A small image captioner, trained from scratch: 10.3M parameters.
Rows from block 3 of the text decoder of a small image captioner, named by matrix and row number. Rows with one number belong to one neuron. Each number is 500 + 40 x the weight over its row's rms, rounded and kept within 0 to 999. All counts start at 0. Numbers have three digits each. After the name is the row's rms in percent of the matrix's.
After each neuron's rows are labels from the 100 texts, of 14976, where the neuron reaches its highest value: "tokens" is the input token at the peak. Only what is clearly more common there than usual is listed. The data: pictures of board games with random positions, seen at a slant.
# fc1: MLP up (decoder.blocks.3.mlp.fc1.weight, 1024x256), inputs 0-127
# fc2: MLP down (decoder.blocks.3.mlp.fc2.weight, 256x1024, transposed), outputs 0-127

fc1.293 111:529560490536524507524473533544466460441583487537517483544451478480573489492486498549541485549497474443471442467487598551534507516550516473513466498453510453598504517534532503461496471478501404460544488496600488502528516495454560440555519479455447450491531478467550498411494515519537523511540473544537468519531540489501532509478432495500531526462501500488460493439513552474495504537459
fc2.293 113:493518532474473523578548539483450547523477456429500479550568442536507431535479424497493479508516469517589519492532525520505486487514563476477534526473479454474542486532497471501509516483504512513474456540566537535533513501523511570532525535508523484525546452528538463575576439484519408581546473429519542477524440526587455492511492474498536481547486491495572448485526431504451476496482
tokens: "green"

fc1.195 211:513527467462448538558551500583429447433488444507491458571522402489559469466475513526423495503543489489514463510481476456547522428524537489571496512463535568491525493535494519516508543477527544554475522487483493455479479504483551478438551534450502470496520504399491561538427564545546513511557434544500505551516469380442444517494525472540509523490503498561476431479506593494466474490537
fc2.195 131:513509507462462526468465516477530582456452506502435529464464557492462500528457448471515531500560527563571491525501519515534489468529501475488471478471419514490571459500526419524493478528553533523439450482533528464525502507480511508500490488503525548485482484509538487528564471492547517566490545488466569515491523549463433426503528481449455485552410488514532475539533462507489473436513
tokens: ","

fc1.240 122:515489474541499492492579463530531423462556423527468482566518399509562435436485466519426517539512439457492463504466491479512521514547534484520528596602482450521526521494499542456500479501573523466406489493519466505441436477480511470511532520486422505498521509484509463483437534560520457548506472533428600449507470469492503473502513491518521550437521477513530417445461510547446441442520
fc2.240 131:494518452462531520471444490544539539454510529491462467494465539504483538516511557499561536497492491402447520510523549504634456519526501481519514476476551534535532376461576532458440571534515449506475561493486468431546525496449456410507530497474545524511474505445484523453430561504471475492520483499572441558448564510408529508514551530476491423496472490528402539580550553464538459456493
tokens: ":"

fc1.389 061:512484422466567566542526633501513486465557436520513466481570481529552462503574442521494511497481489479475471533504502474533497518463558480501564483522499515486555428538513504448502518483519492502443446557526469444473498498477445520539489457454425506490489523445475510498455450555554541514606431416524481460453475518462552504517519416461482398491571464550442476520500457456490414505504
fc2.389 058:517509479503477535540518581536452470526497526478526494486529504500537550527516549456479484526560526540568511528393517570481531509506447494458539564511531588518446532470519487516559451456403463514518508528526460550533490447510519482538410516504492492507488519612448490562534445539499524489536525511508487481559488513521537485459493493561485469539535440542512506478543476529537464563480
tokens: "green"

fc1.271 083:529460503431503521497532534513461535497540524459483490509437453517421560521496524441504454537488448529466495539486500480534538462513476489450462504462466472482461533529522459543600465469451514523527512438540563489545568505463552435498451515540523560515477560497458474511556526513442427468512485494560472482507512539554535589461549508493483544534506484465498589496471517416520547516468
fc2.271 075:431499489463529522504506437537521540506495456496450496514494488478473559465490503561554496430506460416486562499529460501527465470398565441552527437492577459515531429464539569423441553492532462560457526522494473503579528453443485483428503469490575554460494492436538514534461494485494525493514530481453453573508555555500458466478507570520560470457499476556505491555463538447499544466448
tokens: "8"

fc1.337 090:468584426509506455516492470496580403513423502549516537553482460606509485474517514422479513511531533511532510575515522456526530500525535553465499539569455497451559492556512476458478437496589503491415488498515524520470527519497489525427488584504449440477512499491510497523523504544549431588529496504537527463522415528482487447524534443481461496518409529475493499574545435487521539413533
fc2.337 087:479548483538485523515512549529474565490590487525542457507447427493531461483414510524499452472508476498418473476542466536559456532454472506538536494478493486564570473489517519479419461441539481476531502480555525502500558459464464492510539485495551491493497511483540445462510496511523470511478512472430471509424596442568528504474489508422578497524488477511449503517503476467486510501482
tokens: "white"

fc1.211 078:511492496523483520557466515471485507555515495447473431539476607439484498472486571475460463455542436475538385538544550519472461539430543467430541509469541522507527489519537550499450474497528437491505532559513486509528481498471511509471550505528476504457451470435494438519418493522458496562493458492429472488490508497487523524499503518502546517460486520601463461566482525476536493487428
fc2.211 089:478520526548512517524469437470461521475494478489511538463516463557504477504438514485536500493531530540561544540523508532547474508536504475533527488502445565535541491552552489484500467498555487473480452508527561499464495454467553512508518486525510510545508455456573463524560524514519470631554495439523495442438558504520490477458524443467452494593416513483525499493471459483484475496518
tokens: ","

fc1.604 064:489534475486484614532555477444447459477434462460522463502501493525506456497468486530518432597517489486512462558536521466444517448515464504471496466531507540472492481444493514523467554503481550568461479483486510473412496463442538515487536553473468580480461538539498512478505479483496476418573481488552502534476403475560533484493558491522511484519498532524473490412439506457510445482480
fc2.604 053:545445445536524457511532598520525437499526443490501496503431491520471409518560506520463527508534510516489496487410513470391543496463433556483516526575504491519462506546515502566471574434528472501509482478478543527462554477466465590482459460471439493478531527575461522467512532568498417465529491531533550523513512568486462514518517497467471489535462546426531492508493448486543560536448
tokens: ":"; ","

fc1.273 180:510540486517491498484484534535466566452535483487448469409536556558490518447502426437460536586526538475517464458500540461507470490512527511510478448520534494553500449475535416500577476466474538535537438503447476489515534499509538498549469474443477497549571499538498512449502498421549536426480583503491524474479426423453473489514507492598482524500529452527456485430446518476521497530498
fc2.273 151:533478578457486509523539519462471534485444532530453481503441553533502468562439497453526501530481532556510574485473529531483512484583448459477526538489441596506489516485507444565537537486499610492515447489468596515490523481508497506537454515559516523523459520508499476514559505522527507530480508521562558485502422470529507563499572444479391441535481530470467469497481440531553498454489
tokens: "8"; "green"

fc1.84 069:514489493508546504502541452493412543466543534505530495496455516536461439523441559603488507516420561552470519437532517457466435387605512518584454456499515465439524491512521539536496501488460490544486517515503493483553499477469554527504539491524517555475538538456471517589522502542532533444523505489499505484502560482492498573521515471517453538462474498481480520510482491411428432539550
fc2.84 070:486497551425529515554519508468449483459442539517478512571534570470536536566483507544523464493479544515511541478523560547524536499488543488420490491504507550473424519553488436556528635439442516525504510516504459467567485525535492504539488557506447508464486472507488487518533458462512528431477514502586508503554457477517555534466456522531515497512476522494505509520528492546514444537475
tokens: "8"; "discs"

fc1.356 071:441488494529488526524473538514375585528565463485507540537467494478531502498481532529514497478430524484466518464470580582566514515512460457536473441481525591559488498506517525470587531514482504554490599525554486534528463508518443427506505544512534468537476501503528530444500483467476483512508548512535539464506537518474556542548505521498501563480467447553494503512614463572552481493502
fc2.356 066:513448481507494452450554507497495539481476486468456532464475511486453496368539446505449448530550495455464472574437435462431509480499524513489551505488479420460534504457503514507435424557598471437464455486453539580486503503479518505479470474443496504426498539510428503450438451482501501468555491429462540458517445546481496440515506531481500537576517471450543552473515490527503531457501
tokens: ","

fc1.722 079:457557535498500444463516471444518425473504515494497501538497386491503523437515567525435484487521537524509472518421397470539439475438525551507475532518482403512530505465432578452394497506532467538519524483506570542447465417452499558523539436437497448472525513539552561493529522543539512540539475493425522423582481437483467458477475482493555464536546547435517531505456449440526447485490
fc2.722 056:548529489527519518502546460505435563495520526425454514560431499538508462499441466469527482481501507510509570495493520522483532580563494503530518486508447532493552498494494464485564527459516505536491450547537556486504473473519551476568508488549578482515448541463483437566483441546546460608540496527524548541448482542479493504445539490409496472565480549478453558510499413451504560418466
tokens: ","; ":"

fc1.449 096:471592429478518467493500417519463459479453451480503576505478507530542558470456452501512505505443541433525503487531492442493484445517535535534421454569510451530558473464524490459534602499514523519493522489472523518532430432473443490561512453448453478547559499602470530520463497531613514475555479495516465465525482467545539439509490456570522564454526587493487469505483441522533490467486
fc2.449 085:462468538491489496499500558478461534456446543511503485531446538511492524474485496361517534555502514527461544458537599514527545521533472449471492538487489544425484508550545381510501536485433559523514507482517493518502488501463501471508480528487510546541426540484528513497464529453559508520511539505548519554504469485551507566492471488482419399553476518526497548522557497527506443543476
tokens: "green"

fc1.266 061:419542476535486481459475488479465502464497452511471418557489541501502510429503507480484537529498505500527503542484489483525423525571548529539392465506578449541531506460483452490544473493456518410515427475554574536463531452516500534506524459561490552486501509567485500535481497474615541444524472410488510467483548480531510492501547506456535504448518513449462485516546460472506457553475
fc2.266 049:538511522451478467513461504553497473542452557471543504511569505507563566470460481478489538492465549554549477542495490533535473544506572580551493553498427479471469543468540534534542462492431476450528483512513419435563504441570525531559456484503464503491508473524516490517461437488488530459496488541502451498528507486518508523493483484518489500443411489457465550472471511560526461537514
tokens: "8"

fc1.330 150:473527505466494468494505500532487518449493532506517522492516481465509527459522474521557431539454477577448480475548588543446446462531471476506477498460533462507460562467512482518564495484466428477509521454529543482508518532501527389498478514430518540505470498504500481448400491521502609481493521497515486548519572511526508519419468455551517490446486472491493473529577561424504545593493
fc2.330 129:503523485483480493572552539505515425501457540524531478529560450537540497454507428537464414489559487561495417471480428473441483470463529528455533547545463459492453552518494518463439491429521482471486476516560480545492493561560508478496530513462458470443531537550462445513494401521491387507474474483441554477512533495617544489490482544483520522476465511449524495479568438508494482556489
tokens: "green"; "red"; "rack"

fc1.541 069:485539489555497503548461546549547503526494483472477501566478472496582454463508521453480455533504501518535480523505553551454545548582487463448561507498523510470498539588513411482507531447519521493514486501479539502528487517376507495568475539504477472441505515481439468539515431552450435521476507491485496516504552545533524503481581463567455510483425500541471472608515515466447564538499
fc2.541 047:491493523529435557509503519482494508426534463558513563454458423494482462450568477493506449533513451546506484481462507469531496462530499443522511514458433446567576506544549545489555487530547481496513493486455530556521509483445543446438495490522474498502460494555425521571480531502519530592474485415511502535510492435511483451432460497509456490542454472466512512472533466488443494467455
tokens: "white"; "<end>"

fc1.362 078:572478465531512516527422552441520476484586529520532513533508435412413447432461491492484507517509506538540502534555480442503521540549549550516602519578461537484537482525492530535452485557525470499461456472463475535481533534519537523536505530456520501500527437515482524481557546544440450607486471537516611464473448458471459504522460573503458547545470555438559513479482403570482414517524
fc2.362 064:479534457490504481510497481455492455475559507458493490479470508478509451474490469496465498491567475511439524527587435545548465550493539493523477479467499498483454491552454541538473477472498496413568553512462534452499500552457567520530595468538429405513470467488530479534485422458465474519484524442496439515560617470513496502496492479496564499504473431497511478505472503480513500450491
tokens: ":"

fc1.666 062:460533525462583461596473515481444526423512547493536502438474421489529518506403494535472492531499461487466522516507537548504497457501442498452567469483545510497496452569530414539581490520502547516469453530485525441482514519420514461511439478496537486514633465469501518520493522484478524504512563509483476543474524540495492554495495538563525488480488569471571527444465498494452455539420
fc2.666 047:490527557481547479541516397477498440513481515564539444497532520520525524454515547466438472462494542617534489490594436489507542521484501437464535498538426494575478457506487564511474474522438457509471471548523434542531554545525537478470526547498507507388523564489493471537514529540460465481525518554579533508450488514468462456478453436486461471451528553510515428515520567509483454526568
tokens: "green"; ":"

fc1.326 512:454529484493552548514490525583504458474492541510538497465518480543534591454544483476509422550460483528447484460513512521435495500477465481494470455457510514496459540490546466451558501460424471540566538490564501498489569477483502514504463509458469517449550481518478542444502489454509584401524492473465459521514520521558480534479436446499540464428509473523457483461498539478478563567454
fc2.326 611:538537475536510505559533466502535442549499501522505465560519460523498512422505468545435470474582464492540403511494416459477538457466588531527520534546472470474502524531479530423450488501566477477437469502498486538453483540516521505429534512479490446390475547485446469527507446601460417540533462497401601452479571521499526479514493513484523546468514507518523500523557451509483459502474
tokens: "green"

fc1.322 086:539532501451515547508579536527528453516496505466535454525462459454460600472482562511454451517503441479528447484469453494413556467431505492575459586455482476476434578423558550501460519494424566568482523498528515458554467567472513511484487526471493502496488516511476555570486487555439537470511479532498476508526560487496477548404535513464547480445513492558505537539474516469501450548450
fc2.322 088:537517495496506477513563523584516492439494493485450444585515495575518524454552507513453515495495504507539438512429477446440467493454591546480445490523394522471460505471471471500445534436504493482470540509501484536461512565533451509487472507466442500437470540452432520474442417562491458479579490485441604479511481457443521449510524525463488517488483480535509545469514466480552544537489
tokens: ","; "by"

fc1.289 076:509519509532531498519459523516469457510554449522507523568501467460541500449499501410438522532533493540498499553472483491523420526512523552577531547608539545544560507487452537493451537492530536440513442467497439471499441492501490498412519479520448474478491502531521529415506544511509545544431520525481521530487500432541554487534467495512588467461568463451542422492496458468449445417505
fc2.289 061:471493527420496446516430457463436496412461477486476512516498544472512483541469521462515494525520528487508578430538560513576520497520471398548474510485505509507493471586499476500482521484489489498545516501586461444527453470441514530564532519509566545558497508434512539548459591464571505484498488522528446489522543489490504478552504504532458501493456452552468544515438584502533476490464
tokens: ":"

fc1.142 070:516489556559589581478529521461496496467519458534556473506578484500473503509483538499534523510496495482489498448490517544493450528504491456516541565486512533559538530501475507469493551448515479536519519486471537477479536519479451548511443475460497488528447452499470371488493484569536489398521512531448504518513441483548436493446434492583465473489469462545533544512508537540479497568485
fc2.142 078:484578446523499515483507450536425529490488500453517469453483517445543536494474502528553528473528529473504500510539527567593487496462505462520455466374588453510476425504529528497553509442510491538519542515504490476595484523523498511514544466468542509533511454460576515503456470441486543437501527480525398532529604506480474474462501484560474500464527438570439441570477517440491557452477
tokens: "green"; "upright"